config = dict(
    model='masked image model',
    train_examples=101725,
    crop_scale_min=1,
    horizontal_flip=True,
    mask_ratio=0.75,
    encoder_norm_position='sandwich',
    encoder_fused_qkv=True,
    norm_pix_loss=True,
    decoder_layers=6,
    beta1=0.9,
    eps=1e-10,
    weight_decay=0.1,
)
Rows from block 9 of the encoder, named by matrix and row number. Rows with one number belong to one attention dimension. Each number is 500 + 50 x the weight over its row's rms, rounded and kept within 0 to 999. All counts start at 0. Numbers have three digits each. After the name is the row's rms in percent of the matrix's.
# q: attention query, key and value (stacked) (encoder.blocks.9.attn.qkv.weight, 576x192, the q third), inputs 96-191
# k: attention query, key and value (stacked) (encoder.blocks.9.attn.qkv.weight, 576x192, the k third), inputs 96-191
q.12 107:552518500473461500500472558500491373548466473500517496594500531463428500550443553570542477500536400412593522493500652500592452500448433486452513520420486460466500409529585424559530561443500430443531500500500500524500500403500444529500528500317526387455543536544528558518511534553447500477
k.12 107:500544481425599533468500563400500506500533479547532500562523404453503550500470500459510565460500500512514486556538412538558500611500622642570544545500500553500556548500500503623553543446535456471399472438449441591414500500476500568452415500544486497601500446438550506570538552500456500500
q.13 098:500500500554537514500490500454428500625457500422527492546530531491495562450500582500500500500469484453500521475500521428511466500454500504530408572399458407401550518521500559402483484434566432500390500549500494470514489589536442420558492549552521523566458614436489604510565583450428561430
k.13 108:500500503500478603505465459412538500569446561464500453527474543561470479449500584469500500532487584500500500526408500500586540500535481376415467527503549460416541462462528519523578500421500500564479500404445372530440500500552527443500457565396500440538529575500552526549514500472500576431
q.14 099:489487528533435500630500511550558443562557425548500500391500500422558433500487570500496500509520457518559500515500419500460564415655462472500491500500506444575500438566505535535445503500456431473419532500477552561455587500500368500503500500576500500554495551513500550539471475516464486445
k.14 106:500482500444453535614500451490595437596454500365426531459500479500520500500500448500556500457578513539512445572500551500460465447548570596590500500464403500500548470487415445500554577441526467436498586500444500500500560426500500581537488464430500541467500526480538474500500500464533365599
q.15 102:521500564500526646461495500444409500567500500458474604418484605478500500480597470432475500414500460500574544500530515500442500475414481466523484548500535596582570500500572578418508532567534527579449458570500485500616482485543520532483500500491500500512500544426510568500500485373483577500
k.15 107:434560500500500514696456500500495500500470539463492500454500605500595482482483509495425468539477500500546475446457452500530500566527427500500500500490414490433487523500529524431576515500500438551545500371500457479516500500500500446528487563421461564523547518455472500500500500500468492381
q.16 105:567500500500493500474426526458500566566467474500456427388500541443472474523500475380541464473553400500677537568626500451420500387398511500535447500547500500584523551444544476438500552500586500543500432520500451500528500500452444527456479500601455470557562599500500500500394500439500548577
k.16 114:431352476500493420556500500521479426452475505500500440500500439545500500576447477500492500547441479500555500500494514500500464605523424500526579500427394500463411500575500544574500479500409460424523500446504561396496457500474575500564481589547441620476587482500475500500555594500492465543
q.17 102:500500523447543513586434430534500500467478500585500424500418500500540431500499554500449586564500543500500455482486500500500469520500486536476500438543376500500500591527500533548520431370524543500500515552547352514436533396500513443500500500433556500500500555467500491500478461391500510500
k.17 116:500471587537539466406465596500400559454540500541440537473500452469448571571452452624504454436537500530500454497561498476500446500392500474500436507506532500500554500541491450481422562440412601500450500500453551404588500545440476530500500590500517470550500543599425539565599472494466542500
q.18 103:500500500558501512500470357591462500500500400585500453391500500491469472500441500391545539519462572566500414488544449432440523471532487447517445500500494488500500496462500500500514426545500592480500507477597569500500546461456425423500468500565546445500453416561500500500411451460500528525
k.18 098:473459500465500362500475500500406469500610430500501500376562484500568405500441500500585500500522500500500351371443500598382459510595500466497500519500553478500563461451401500500500500549500538500500500557559500500500588558579525500500500554415575500454500510539550500497516500500500500590
q.19 101:500471475578500500620400504524585593534557479466526499526448531500441500500447566472500500506590422592538514500500500500561606467500466500521443406477500500522461527426559523413630500432500500471500550481500529518448536453500456500500528434543473491449496457500500528546571444500441573500
k.19 091:500445541482500528536538456471500516442494420541500531550550500550500500558433457421500578431470533486500455549500362544500506500579549500431546500442418500553495500586360520593500500500458471508449500500500588461500546476451501659452500383467500500517500521500467500573589437500500386479
q.20 106:493425580500531500369392500448402520437587526475433465481500454555500500482500500500500557518487500553500462544573438500526515639407569573445500466518409600556457450499454500425498525500555552556534477457492500500538371500500517439500510524500569530524403556435500585556500500431432533500
k.20 109:550500435500644557536442529562416500500500408397539542468538457500505582383500461457522444533486561570460400389481459500516500482500500467475513549500500500500500500415500511500513430582578552499531500585581500544497529558508452500480519500500387500500445500560510571434441575500433500500
q.21 102:521500475500500487500500500500500515422512541603434500467500426487500500549393462500420500458500466458625500500526459604480457500500500500470500500449461481500517518469492542511581500508462602498500488424518474471584448557568588450507462539580449574574500520500500505568642500553500550527
k.21 105:524461414496500500500500428500500484522500438490500485500499500500445455503500440607537531500500500542578519534575500446530440521453500500459482468500469582500431426468526516440575413562573511500606549421500456445500500500500518500448506456500580518581500464507491500595568568500433560385
q.22 105:472459619500628406500438497487442500580500476452526546431540508487440548511412578500501435500529466539565549537620546500500552500500370500472420518479438582464480487474500471379500500454543524500500500500500500500549557475525416500564500542531457540500456500500533598447523421500449534469
k.22 103:500506500433585564607458461494476500518579500500501580500550500570500500491500500408568472543462548500525500540423474533469552500500500548489500530459395500450422405467462500489528500417500451559586444500526458500500500434478390486540500565473500500581439500444457533572610423468399409433
q.23 110:432500448445463423500447529500478478452537549500500460500446477500500615500500474551447443607608500469446511471487399500589360547449586538513513530433504583582498477500469500500484500500420500500515474430443661471500383500522500463478583500567586527551549500550527448530597554653550520500
k.23 112:521452455561577453500517461484555489549500448500530460521500475500444438478442378500500529543412437423500540478500478522500500372437528548500565467509568482570557500500464500500500506574643561521500569500472458625500525500500500457524580443517500503427469565586500500500428500447548570475
q.24 102:500500576500500410345497566500525500536475513500500523465500500472508500500466460496450500437533500511500500494587500497403500500441500500510414558500500498536520497452500537429500589523450553471416560556470435543500470564500477500491500571579532480500413515513438541353456500504500527502
k.24 097:446426441531453588546522492500500500536457585560500513500414500471573448493580500465553462598417500638544500426516419500621413500500534532500491500523500500387448485400513500467575410500500460549562574500477479440500421500500527501525509500437487534445500473500454588465555500500562613500
q.25 100:500442500573492438553576451518500588533523486537636561432572520500500500500500505554545500486462500406429464523518528573530473597528421449442500443500489437425511524538500528500391500440495442418587500450500553554568475531528534500530500537538511550419500430503500389483500567609471392500
k.25 094:500568500539500553500584500444528500476500551528500442431442446500508451500587393480565490500500570487477458644500500570382500431514561500500547500501500578500540492472500468509412500571618500488521466557609569603553516500500531545462510564532648554444559500540538515500376500530427455567
q.26 100:500500555566484528500500500477584500438470433591500500451575565434582460542572500447517610500440509539500543500500437558495583436496432476560471500587447422602500597518500591548542462500434500596543531569544346583500421500485542500563541525427500550578637525500500500508461500414472454412
k.26 092:512529500500430433497518461452500415547418636500435545554500442505398434491471543542454471626500547466541500543500500500500487425500500415500391539478500500472553431537500500566500542530434469500453547475442491406540485500468568500401589538555548452511569555570517586565500502524500500600
q.27 100:500452447527610397500493394523604490500530469500500500457458437453569415551441468426553446617404435500500443480500485500545458459568500558507528430576404490511445559528493576555461547488500590554541500563525390508465506454500553459500500500400500575500500475500522446467500400416538493500
k.27 090:538426522477500500484470527500354500457558500497426500471564516496500493579500500490500500521519461547500465500500500460455557500418416461550500500390500530500564379500500500500495500477500500500485500513385565330545500420500526436455616541560465526500468500548519482512594536500500561508
q.28 106:500501519438577500451538523500523500607514538500522500500381533458500452484500559400574500500528500566500529482467500584474500405589500455487500582538574457499460519487427514500536500438553500550500430527576484578500590500510500478430372479442426543497476596500463475515531500362417460574
k.28 110:433416520557577440528441466527500598500440530500485467523465521377444500500470558500573430413574500483500428563500521589500500550500482462500500551500400516452500514490454500460500500410461500451500500500457573433516562586449412555500437558500483500552500556469423488500552461580544500417
q.29 102:556475448525500500373613532368446500472482509519535500500500472520444570500423541546439522425500500500449563443429353394391427443433500436444457586413555537500544450551595439436576504510459500560444434433421577412538467500392591469541558500529500490500500454396494437500538500543500550505
k.29 099:500500485500430485403500453500540553427560434500540453536500514500554419545500500608500508513438451559536539401474392530541429452541450360442500500511388485414474523402468559500564430504500500444560500378500466500432460561491616475500411500425500467519509500367586500500570500471474500500
q.30 102:519525531562500540500500515591500415434548455545500500400485483500489416502445524414518427475457494472529500500543556545500525500537454458500485500440500397500458551500392494521461507500539534535500500434500500421500553482558438444545433510428500500456487480500500527535500572500478500583
k.30 099:500420500464455500467500473536557524611500500449459531396582472456500545500500555524500484519454547500500404540529469534476500677425509442529442541422500500491474428471472480500436479500587500456516481473514459500414685435539484529500520558497607469436402435541476500547521500623459500500
q.31 092:500467535528434500500476428500490599545392500500381500500436500500454500500570533402439556500420433543549500513578500500500615500512439530500446554500500567552533475500555537425500470500455500556465500515500441500500500602500516582444500454500399551541518500574437584471480433500462533500
k.31 102:499480500430433524659582527419500460486430500605491500500448500475455500490529500500472504577577519444512500389500478604500606553469476423500500420556560500489500500491481447500500590500449419452472535500463466464500415558516500421406597437547500581500558598469500532500500552537591553539
q.32 095:543562532515500583500467500511500409536534500518544500336500423470557500522538477577518501533500460587500500500587500500567493518500500500455470447500421571500441534456417451451500500560500640531449500466500559467542462415500325486500511500500570567481486440569497464543619500441482562565
k.32 092:440500500500552500619515500580500480455500354439519500434512500461500377500537510532500527484526447609554424500500448533500500504548483525545472500500441645577500495551500536455500459500576457481601584500629500604500530509514391494519500500441551500447450462535500368459464472440400500500
q.33 108:475500465425500500500542500595510506588531454500596500480500526525500434519449464442523488572511500425500443503475526500423457432598452554488583500532500503571550427500500427500486520500500532427500552578579562500453656456432423500500464480469529426433500562500546430451455528444500431656
k.33 104:500500428466567428500434500500560500540500500500476578594500500309489568500567500535587500509500513500520413558593523500475500495624526453500537488426500500466500500411479502500399500363450596500532522500500544500480494586463421500491442521552500511543419500440500500500549511500500503500
q.34 104:554576414500552500433549412535526467520537500510569429500530500472538451481500438500500401441519500500379476452492500484537560458538500550479500500592561526505446563500503500536500500645491432469571500500534394541500424473552569460500380500490465525475500554432500500410461500424511510500
k.34 103:500573452541520475510600469541386500500472409531390563454570547436444500535570500547392500540393491552430500469556500454500445468500381479553500500413453471500500450492500490430500507586474525475500522500500500500548455500470487440547554500620500500408526440489410500466500500552500471540
q.35 097:475523461442541518565500414592500447468490458500500500600417560494468500571512500368500449568500500500539500459462500500500500500569422473500562439500544487500459508460526608500477439522460500500500436500547422500500561500489441499481462500426458500500495573500620571510444413345457500500
k.35 106:500500532469500385571433578443530538558500434467387442517552530500408476533431469438465440394594500500518484462548549448431614625509472529500438559500500534430526576488460521420521583437483472453500541508442554408548500454500453531500592585577473500541469549521447463500581418605562577500
q.36 094:500452542453500507419589577446431500529466598500487571459500518500500598453500500525470500500500500498488448598510500545500403564500500458500458561418454539553500404500500465497478562601566447451500500554453619548603477500518500471500583470578553471455500468500490515500500573545500500550
k.36 092:500529463443542500533500503500552500551473500524559500500449500438561500425531526491500559630423500500500572500500392468539523544548500500514588535500482500500500563434554477530500449500561500538562558520574405500500492500615480473500545556424500500476483424423638549500351542469477452500
q.37 095:607500537473466605500544560518433424531500494500500500451536500472531500467541450461500550459547500416586561570495482471474498413500598396457500518518600465512507399500500519475466500484584461429462505447479647500542500573500500500475500500582500502544476531366500540500496528475418500497
k.37 090:500500511540608515464500476622500596524447536500500500548500543500582500500408500457437476500500526500500458544500467436500485611604476592500500500500432573526463433579490500500529504500500431500446500451500472559492500609500587509544470500381576513500451500414539432495445500607514449430
q.38 096:537455562500500500472500500440500547447591524500500500500580478557521562423442552561500500500401532483500521471461500500447529500468529500444555500500431472422456500536500429438545527500472500561518588567500568427536408500446500500596500500627500500568500422500552425428632432539403558500
k.38 085:500487500500500620556500500475382500424500538469500436494500500525593552500428439500540558425398538476478396485515500547484500500448458550415500532500500500575385500500584465538573500506500500500531500500557500552500455500500500547500483531500500536542394522446500457429590422389388500433
q.39 100:418500442525437530461516473428500510454500500520524446579584500518417523500500441612500582500500493468500500481352536526422524474500500585500544487476539524597546500629500500570500566457488380442504500580500422503482500544406604500527500443500500462438527550500420500549500537500500500500
k.39 104:500530441500500499417500500432436491500454560500549454605397579441450500531462500500602393411465486445492558487500500500500453461600500500500517426548500587571474549500655500561431500433456469476500504500464614465501495574483541500526405423500441500455507485500468582500512500500456440548
q.40 095:429563502469390500500500553528552466426506500500532500487500433500450395588500479500541608587446610531500540500500444466591405530503500565533500421508500591500473491562462415549569500484500476500500500567544439468534517408530568462485500467446526571500540500500523438477500354451442500535
k.40 096:572367571500467500500575500488426473337500500453482576517500509432500454500610460601398470525578500565500500500540545500467484500547468564566500500500547533436500497500500500377500500500527588483402500584448484521500470563449453464564549500428469452540500537563457584535454514500554622635
q.41 095:595513500500557500421520504500459477421500429560530442451445526490489500449500470426528500500432500500475540523500500444500526591547477438450461443474472571500486500465452526500542440541594553604500534500500481500454554438526551494604476500428514438491434500500500448537417447435472453539
k.41 096:474500573500542500406620516569500500500500500568500500500500531405560500500488557563482500434518500460500420500474440500479530520500417500585500561462500523507534500500500520483492518536460500510510500500584556441588500562468500500500500548561445457500397467470400500519500549537500500550
q.42 107:500500543461395475511441610537544500520472559472508549389500526500500500527451482624533499531575527500500500476429506477423500500459593612482439488554500554489554500500444414452531489467500545500500558500437550575500564514500449534472543448532500533449550517573500430443500500544506537531
k.42 112:500453500549493558500470449500533421500608486455538605500506443542545389528561446500525478488500474594490500479481386573500484425500500547542567423500517545529535475500462506500500539513446550461425500602500452601500500580483500526541500458433479552500459563506490497500479600500500444596
q.43 101:500549466437478411500548500418428412525410500488436553500448443500441588476536500520519467514500500440442510512469529500595441489386518500486420458465439500428470500555676432533455468568465521500481491395500557501493423500470591512438558518500500528473542447496558470500521601584609543497
k.43 096:487584516444500522533500381474500544528403477500500416457526500500500412528500418517500560509499412458628555401500491500500500500413448500436558530500529464495591653590521500534500555645505518500477508533565437606439417436516539500500545464500487500500500576470554500490464586500588551500
q.44 089:529387500521442457500500531514539440500484500486500505500598544662500561421411425551470457449500500477500481581581500500356500558500559500473463624458500608500494551500500451452500527500601500500500500523434500480516491500535500487433566434567419558419514418562500549430500456456453476557
k.44 084:436504463444583500506500584528551533454576410536500426500385527490500500500574411398601500500455593463468551465490414519559515510530526564500522500500411500590438511500500500531460500536603470470584500520554454500500463425500447500656500522442500500423464544420456500500439497456447459451
q.45 099:433456500529500395400494500500573560500539412500452500443500446555500500587500529601446446510479500536374421474429570442443489541534500587500525494500460500500500500529479542456500465418470628360434581500481542475500524433482500500560520500556512500414500421500508500432500429580452500500
k.45 102:543407469500471534400529579466419390489652469597590500500500487433565431532568614405500500593500500500540462415500435478439431397430500500454555559500500428474505465500500529500489500410500548500500386500546521431556527478521414469573412379500500533500419433428515461467437500410500466606
q.46 100:544497443522461598588443450506575412500463484500539474463500436462520464547500444405500500469613503517466500500434430469500500390503551500455532500540597426432470576461454500518562500500532484500461443500536588500403426469537441446439563469500500473500500500500500417523431500411541500500
k.46 113:416500512544588500500536500483500526454500373477500460582588508589522500581392500518452529447561414451540415513500474452476505500556530489570426445420500567541500476596470545481466500568500445422480500500500500455500536604479545527522528412491517428443445450512422482550547546576523500601
q.47 096:500557500500530512571468472434500451564487582500452500439500521441570472500547559500489500500513575500439459504440390482463600500500500520511418500520504565542500557470500500457584482493523576543440544500552350563500500500535410451488418500468500597462506500428471500462446401326583525597
k.47 109:462455540541500500577542500561392494500500544562500527424548559500500521558500470528450500500415463566522513404545500517538500511500476489559500448463499528434500535435561499463558471439370545502465500500544576483545500575500430550500522500546491500417486583529434455500500467472476470500
q.48 105:553468500457425522541544536440475492418419500500500500437465429449541542422500503460460577512419449486535489500500500500616427573500465383477509500521412526500427453550457417538500500527472500500540524500466527458513415500500488416462539431533585541500500452558561416497601544614500483500
k.48 102:584573500472464500409500500424481500500505431496580501391500457448448442500485500500484482500544500500614534465552473555586493525500500486500500482481500500500551539468500542500464500611500500475500545500500480500511403411500462527434471500426576487539453476579576438500435553510554500476
q.49 102:500529413457443518500500552437500479532482516514500500500518500500492556500500492567500555606446511500547531565473390500500505500564558470525500603500444500574589460500469521534476500489500490471525471580430427528565500536456500573453449446434533460559537542453471500460500595437500489538
k.49 088:452500509452453500441446557500536544500383540500579500583527500457468454500500500610500435539565448596526500557609500514585505494500508569621500500500426500435500500500579432433532481500500500500539554546405503468552516572500532440419492562500500500575524500427500571512573594487551597513
q.50 101:490469501500500456452392500552553574457500452500583452447500438542486500500486447604529466455465544381500500543500462470500548500551509500500500554528467464458500538500429541561500522498500500456500457484500500640553473577566474500487449516529500539486553374459536499534500471691466470450
k.50 102:453597439500463520456519527484500500533514533500500570500500423500461483464491554558539569500516625500404494573500481579444388409391573500433533553462440500437517463548503470607500556546568500453482541530500560500500500388500450471512531427457500583472533439482514500458418511463463392500
q.51 098:475500500439465489522502555500566500559459467436465563483500500522482500428500522553504462523568481500517518500500560563562517500500529544475500469456500500500523450533561347471528517376549522389521550500500546500500582405545416521424500443474500455471509500500506552441500625605500500500
k.51 103:375513521478587545413467500500500469560500439540561500576500416500500500444522500500574570494531500412443560500500506500483500500500639500514500543438500588582539500478392506596500500500582446500537390541460421537410598602484371544555455421500549572500500500500500457500500500417500422500
q.52 114:500500596500423500547500431516500450462442445609477500396439478500500479500500500462473624525500500500617582500500427543574436500500474387491498512500500429454500340500500566526500432545500441500500546500493688459534514554449475500482534537469511477592500434593586500582618500513524452500
k.52 110:546560500500500437504500433464638500500500500482550500500494508473411383468500525584565502563581433544533472500566596526566500507467537500531500500500500513469472456530568534500488543554523430480481490483500465550453443500510500500372483500417548500554435496500514535500424500529598517521
q.53 103:500500494433500500503557500470500500571492649460500500605471506536618473467531461500500500440500504548500500487419547568500556500553528500513471500524500500532500444500652424500643582570534537474458500577455356500585480461487558463468533500469500500419479500567418544405577424518443549493
k.53 099:500545593527500500424588440486443545464481478500500537500481500500500487478609463597500468500449436585500503461560424523570508486525471558530441439559500500500583556439500500525493500548404587609467500500525533500529384496500469565562487557500500500500504501500428533500558436420500577435
q.54 112:541468464471500483500513437500453500480466500500406472426500530467557450500554469422467547528438500566602552500411449518451500411530508431500455486567535566572480500482476544572511472620478474537476502543532442449558500500460540500500550437500500522486508571620461436581469443363470531570
k.54 116:481444500500500393528447500500461500456441522484446503500444558500510506572442466587474390514552500500576479462568492494567495535501500500578500444564478583500465490463528562401500474500367500440478605477500564455554483604515591562527500535500538545500532522610545523500524500500587495519
q.55 110:522500574575443500457500555481406500522528564500472500464500500466500618500494444559456418470584485514500478523583456500421500478385500500500500500508500538456500500523548493420500473527549473535423480500360621414593500591475473601450500500614484500564500500500462489500488535527577543508
k.55 122:469500441500463537573500473500618447540500527441470516500433482534572447582527486445486490604432500500500515444441500402476500570599516538537545402533500500424412551474533634462500428469581426557544532441595473566487500549608592500535468481500455557422500503434500530453392500500515434500
q.56 092:579500500530500400422500500455475518574500545526404500500486565500480500525500517414493500500531487565653500476638500567500559500500452500500411542539500565479500492500429500469463514500534500591500467500500449483559494500471431619530417500500413500531415460398500544500461439464500473523
k.56 100:365459529440467452500410460500452500557500466473477565500477500497445460500522548488545507530477577536644500538470590500532537581500500549525520457490500522421457500484500545464559458429500425500551500500578460433500592475395428467629464608567476608500500525441558516500538500467421453500
q.57 105:536434500578626548516500436500500550533500460453492475415469525501573500478535500418500533439535481500539550465578500446398568360486507500516500532537590510567529500500500507530500527475500576550446579554500500500535500568483471469397500477500473500582519556500500538609527393370448541500
k.57 120:465366500551500442599480460485409517468468536500460500500500444509531539599435563562445500433559549557500524509500484493609555505500500535430404465500469465500476412477513543448526500495398514500543488478437561445526488554430578500500472459438430536500559562454452563532641500528520549470
q.58 100:439480421532481511512567424500555500498412500566527407500500500582500500452530530457465476500470500500500549500500511427500470412470494545478440522559594478527492550438593428517500415500485500500500557500500448500432505441475500500451524500422413500402439500500500532552500500482550500456
k.58 097:553500463562449461409500500478453509483425504584424386500500518500562639556467500500397458480500448500454541483500506532525550468552500432517402500425500477571490526511458500464500506492500541500500402500508500500500544578500590470541500500548500408466490541500521417573549469486584500578
q.59 100:500555500500500500410553519400379484565500393572559500467500500513450546441547517467440587459451500543586500496636500452438518500500507467477500553500500567553500500485500577531457500500528500540500434538561401446500457556455517471579500534496495501475500581500527511530473545435425477500
k.59 101:475500512428427454522475500500458500500500538531500500557500523436500547437588530580511438539429566530508461500590510562571500575502419491538500425500452500500500524500609500447488470496558464478594622484500405500500440500500586533433421596500469500500500487504582500500500500540421559406
q.60 100:527500522454579426500442531500436412500552576559527500466528500500484532502503513562555500549447609552391464500440455500597452581473473434511527466500406500500455500503477473505553500490554524491500500378448488468446464400554525402439510481473544473408525400490561470446500542591500465519
k.60 098:526533475520564519420572500426500531483573355500500572449500500407528500500524500440553546475514585500500475417411542569425459500367538500540523567434561500603500500521429482522489565531500553500504500604582460618548481415481475448595500500500500483500417472532459498573428500519500500500
q.61 097:500607454470543400435505500525560500455500500500500531406563500421549481500553456408500532398500396500592543500623500489500578500450500412473500461533523500530500494425500500500529500613535572549500430500500422470592414569447584500540464500553525500500452500408500500470464592500500583522
k.61 100:460564557407500500548500414567551500406345433523500500439452500500477514471486511500444548519500449481566556378500477644568500591500500477499470429443396553446555500500500530500557409500500478500583576500500535483575464567423571550521500500451500500465512449566500500500500500500485478500
q.62 105:505574410475593500529393472537577500518500450570554441500458413500511445500407476482538444556511633559500500500467500459506500407559470612543438434542394495527472530457437559500500519531500543500523559491520401539443500396534500500494500500464485594500538518500500536348500437472449517613
k.62 109:500444543500500500500471526500399500540519512500453549500603550485471568500438529550528500432423456538500410500500500539401413500417523533500415564382398433500564500500529537535490576522410562507458500532359425407500549376500500500500542500594487464444444500500427500448558454500460535500
q.63 096:500500483517606653500500594461480554442484500507573403500509551500500500478458549500515532500528400500480500484500500545491500397500500545450433547402403524540430450466500500590620500567464500446582500496500500569500500500500500551460500560455559500534500572500441500500594425444524500420
k.63 103:568645399503431500476500510559500585415450500500492472595528500500471570500500448562533540517523496596500496462536413416500498500592500547500502500500505500450500482486531515566622500500500500567529556482421465476446500500556440522414489412458426488563529531432454508427575500430500545493
q.64 089:422572392501509500500500579500485450531463434500500500539457500490483500500643550491500561502500539411542500461500552500609449500493410500500500516490444422566500555500406440534606448500471500443574469447436575500475437500538528500613574521511500542500500500451471429405575481500500431500
k.64 094:433473490498508598610468500430603553351482528534500464542466418460387569511500500548500500500519500410500500406456500564518500500476500541427508500448486500604633568457500440493500458545463500487491521414500500404583587500596500500398500530431509455530500584500426500460641477500561549475
q.65 103:501504439614526500517563399537500565561500500469446500533553485502589500500500568500572500463500465500438567484401500482435490435421474500486481475433549523500526554608500492543606551500515500465559500529500479500405559446517500500500547533583439464500500445520528408533556497500611500431
k.65 107:564558500467436553413560434500469468500500540525426500470436368483514426500553509406455464458500500572460500520500427500534500571432521378453500538434457500500500520452570500464534485478410465555500430419500459466580516500500476553497500500427521558535473490447550545500523500411500500439
q.66 093:470500481500500577549414500545518539602500560500495500516627475470527431465537506384544474567580550500413552435552500500371407441540488500500500555339538500441543500500500500416566453595481416593427458500436528436464447445507506515601500500490367531552437499475522544552430439444457544500
k.66 094:515499500500497481471522500441500500587374467510430431493459500535500330421544402496500524309528527500500410469500517564453547500500460436473500534463588500479483500541549551426420450546547455483500500545410500500594500450500500468440543500552500525444526395535542546530474500500558500500
q.67 098:500578384518553572500420549440500500451500449500432504588474528428584409544624500500500520500621539510467526500500500474444554541463471467467500500516470500500500550458496573455485500566378500526489494500500464500453430500578553500568543532500492466624511500569487568451546536435500542456
k.67 097:537572412500500485426604581500539366500500391554475500540500415453500500500520465500440442500500439474500471590500451457462465468500438500495500456530545500500500556569608513433582423498534403500500456593469500398491500562474500513457500500516500508486590524500531500467619566500500546500
q.68 106:454435452537455564562500500500500500410465500382494543574460495500500521587625500498507443477552447569450543418537500518543422469544565566500500459500465496410554482499551520401489500500500437500500554500470544365552536451547451540473485500391413551472437571500534500431517500500523529511
k.68 091:460538500586500450470500500500648500500392557455367547495500500402500500500500500500500500491500581500557425515441520500418612500500532508446500574537557429546550500569491500525500519500358535522401500536426500541525494505509523500500453575570410465500573507514395514500465500568642545500
q.69 093:500540555500483651534500459500581447508525500500557440500500499500531535595553475500531441500500457500401549446566500547482454474497443517516495520500572589557500409434500439500538514558500484515486465500537500500482556552464500432458449455529577493473558517571481464418488500500492559458
k.69 090:534500516556500530555519396435568555618500558500500500436520500500480385500500500511400559500463500542546459543456426500500605597583500584571500567500475500419532580578537579546571500608500405428437481520500500497500570543430500500434535500570500488500500500500565474500535523432530514505
q.70 101:540500500515549464516432500449500539534511500348541451500500520605572567500564500574500530460500548521500482464439549530405452516500444409500459466443425500500545521500500532471577500543460500458437410500531564500567500491511544548535483535590478566584500470456546542647500500500510456500
k.70 099:526508500391500458500607436500468500554432422554430510431518511581500422510500500435500552397385500514522599500492483500504500486500510426483500500500509444465500533500586454455500500503549500569500506500578500500532508567428438585405577500556455500536495500440460531500500549513500434500
q.71 099:500491431426368445500495531500449474391516500589500447458390472462578570456548474500546380428583500518543504496571468428500471571423424500487500535500483577453636573421536419493500544538556613460485500500397500509582409629450467500487536583500579562500500435535500542500523500578472500509
k.71 091:500473548491517398559587410392559578486500547500450461481500500500431500516500415500500591588458424428562503500500500500476588457442456445543500500468500500571464500551503562476563500431612470435430534528520500503524447505581500475500555567500576525500500573439504432499500478459610480532
q.72 099:614441438335473412462621497454500458500480527545417523500500379500500500450473500547500500490437463451572500528439500500560525500500465545496460544500500453500532471544427500500438500580426461500500532540580497500537507480500500500431500500500478500534500411577590476502593629500554443540
k.72 101:479454500500580501530544500500441533500461591497352494532572643581506500500500500500500486500531500472500612538522432468500531423496500501474500503588435500569441367407500500500583500500500500500436500482500398495491344480500500442534456500500522575490500590471500446411460500500500514398
q.73 103:646568500519592500549573461491500571558514500500456544415542500500500453454390500583571500475458544542524463456629621500500547517518500564461560455500452621429500398461549500500500500518562463500493572537638574566460500489500523438500563413514588500408500395461557461500476489554438500500
k.73 102:500449563520446600543533442552477547500590355582359441547559558553478595554548500436505500500537427500500564500568424433515580526468575511500450534499507615500500485511411556447498450492543500528500515500594427500500524584500479460549527521500500537543529500561454522500467429439486483484
q.74 086:500500490477500500500559489500500472524518511500559467533550523500544500500500500473590537612500500433500500458483500657372500439470430536481500391464603500575569413508532563461621500522516500551500410465568598528445571433484550500530477500477511578523460428500500500500500508500535458500
k.74 085:500500389512500553500550456600553500537409518500453517546463413500500521450538500500438409402500500472500500487506462268561516583530526548418500500450439500525537533463530557538500500602500500495500448415396570455500500551452500500500498499500500495576555456500500504500456528430441500500
q.75 098:466500500500558569410515587500521428530455500663453431500624397587447500500567516591531463528497415541480500466437500515545552500428524436475460454500480500419500500545500500500595500546398547443466524574446500500535442488527500482551394554500500504500470436500500519447500545434421541500
k.75 087:478449602500412531418509500498500566500426500447479568500500471506406500502411525539470455500500517545603493500597415500470500500440548526500500500500393500503577500500482500548551411566557428533500500631500568472399475468500447577452500500500462641579557472436551569500504522577500598491
q.76 095:457487348561545500500591497500509459500539573500507543463465500590422500526500515426459527481529521503570500500427544411526597398500569493500425394500485439411461460500490613444494518417585561472478500500500525496595500431537500500500500531408498514467481427500497514500546500519500399500
k.76 097:557500500482550435531500539628500538361500444500489500564513570446429550506476559541587454500500611428500551434581440500525450556417500565417510500556500487500500611457570500500500562500440454551534500451539592450498439605531533554556560636418440517506500500408518449389539500542448500486
q.77 100:442558433566500443546501475551535547491500500500532580565392501500505380500544469463535406619442450457500512489554512513500459465558517551515444459522500500462432569500521500526364473510484500464588500500557435500500589524500569500456500451446445494536524452565500454556398500445496479487
k.77 094:536485457500586520426541570477473525500563500447584549500500532455500500500566497549483435441560571444427528500485500500423478599383522473448500468464542572568500500549572535500446445524500527500477500500409500536536490529556544474379456459500590511418379500500459459546476500454560663472
q.78 120:524506604465469587500500526478467500440494524430558542523453519493546552574500470459550601500529500483539500560500463500500444500495612565516500560417456500590525615504466465509500525460526500500464448451435538419556535601462404500444576500444500527509432500555464500480567487515500428500
k.78 105:436462430500558513500477500561500558472500503480519530505445546500580536521453537449500580449527500451500479547500631500556454392540500500533537500500567496652378466487524487569405574494500511399500556417459499593500514444529500507510582500465572480473500500512500456474461500500500500500
q.79 095:443505519500500500569500395500459500625480553452500587500624456500548500496626508463544500493451475432441512470396500556500500412500520522500542500498539519500484500471500465500530500500500453533464511500500503437500609404457500534500532500601537605476500559500458397500500534494572461500
k.79 092:522539500500642481560619480453540579500476500500500441500500386473455529447601544565413571448495531489500435478481500356466537491560605500552519565500453500601545598500551571500488541571690500550468500393500429480500500512585500474448542500443500500500500469444500590537500542438520539470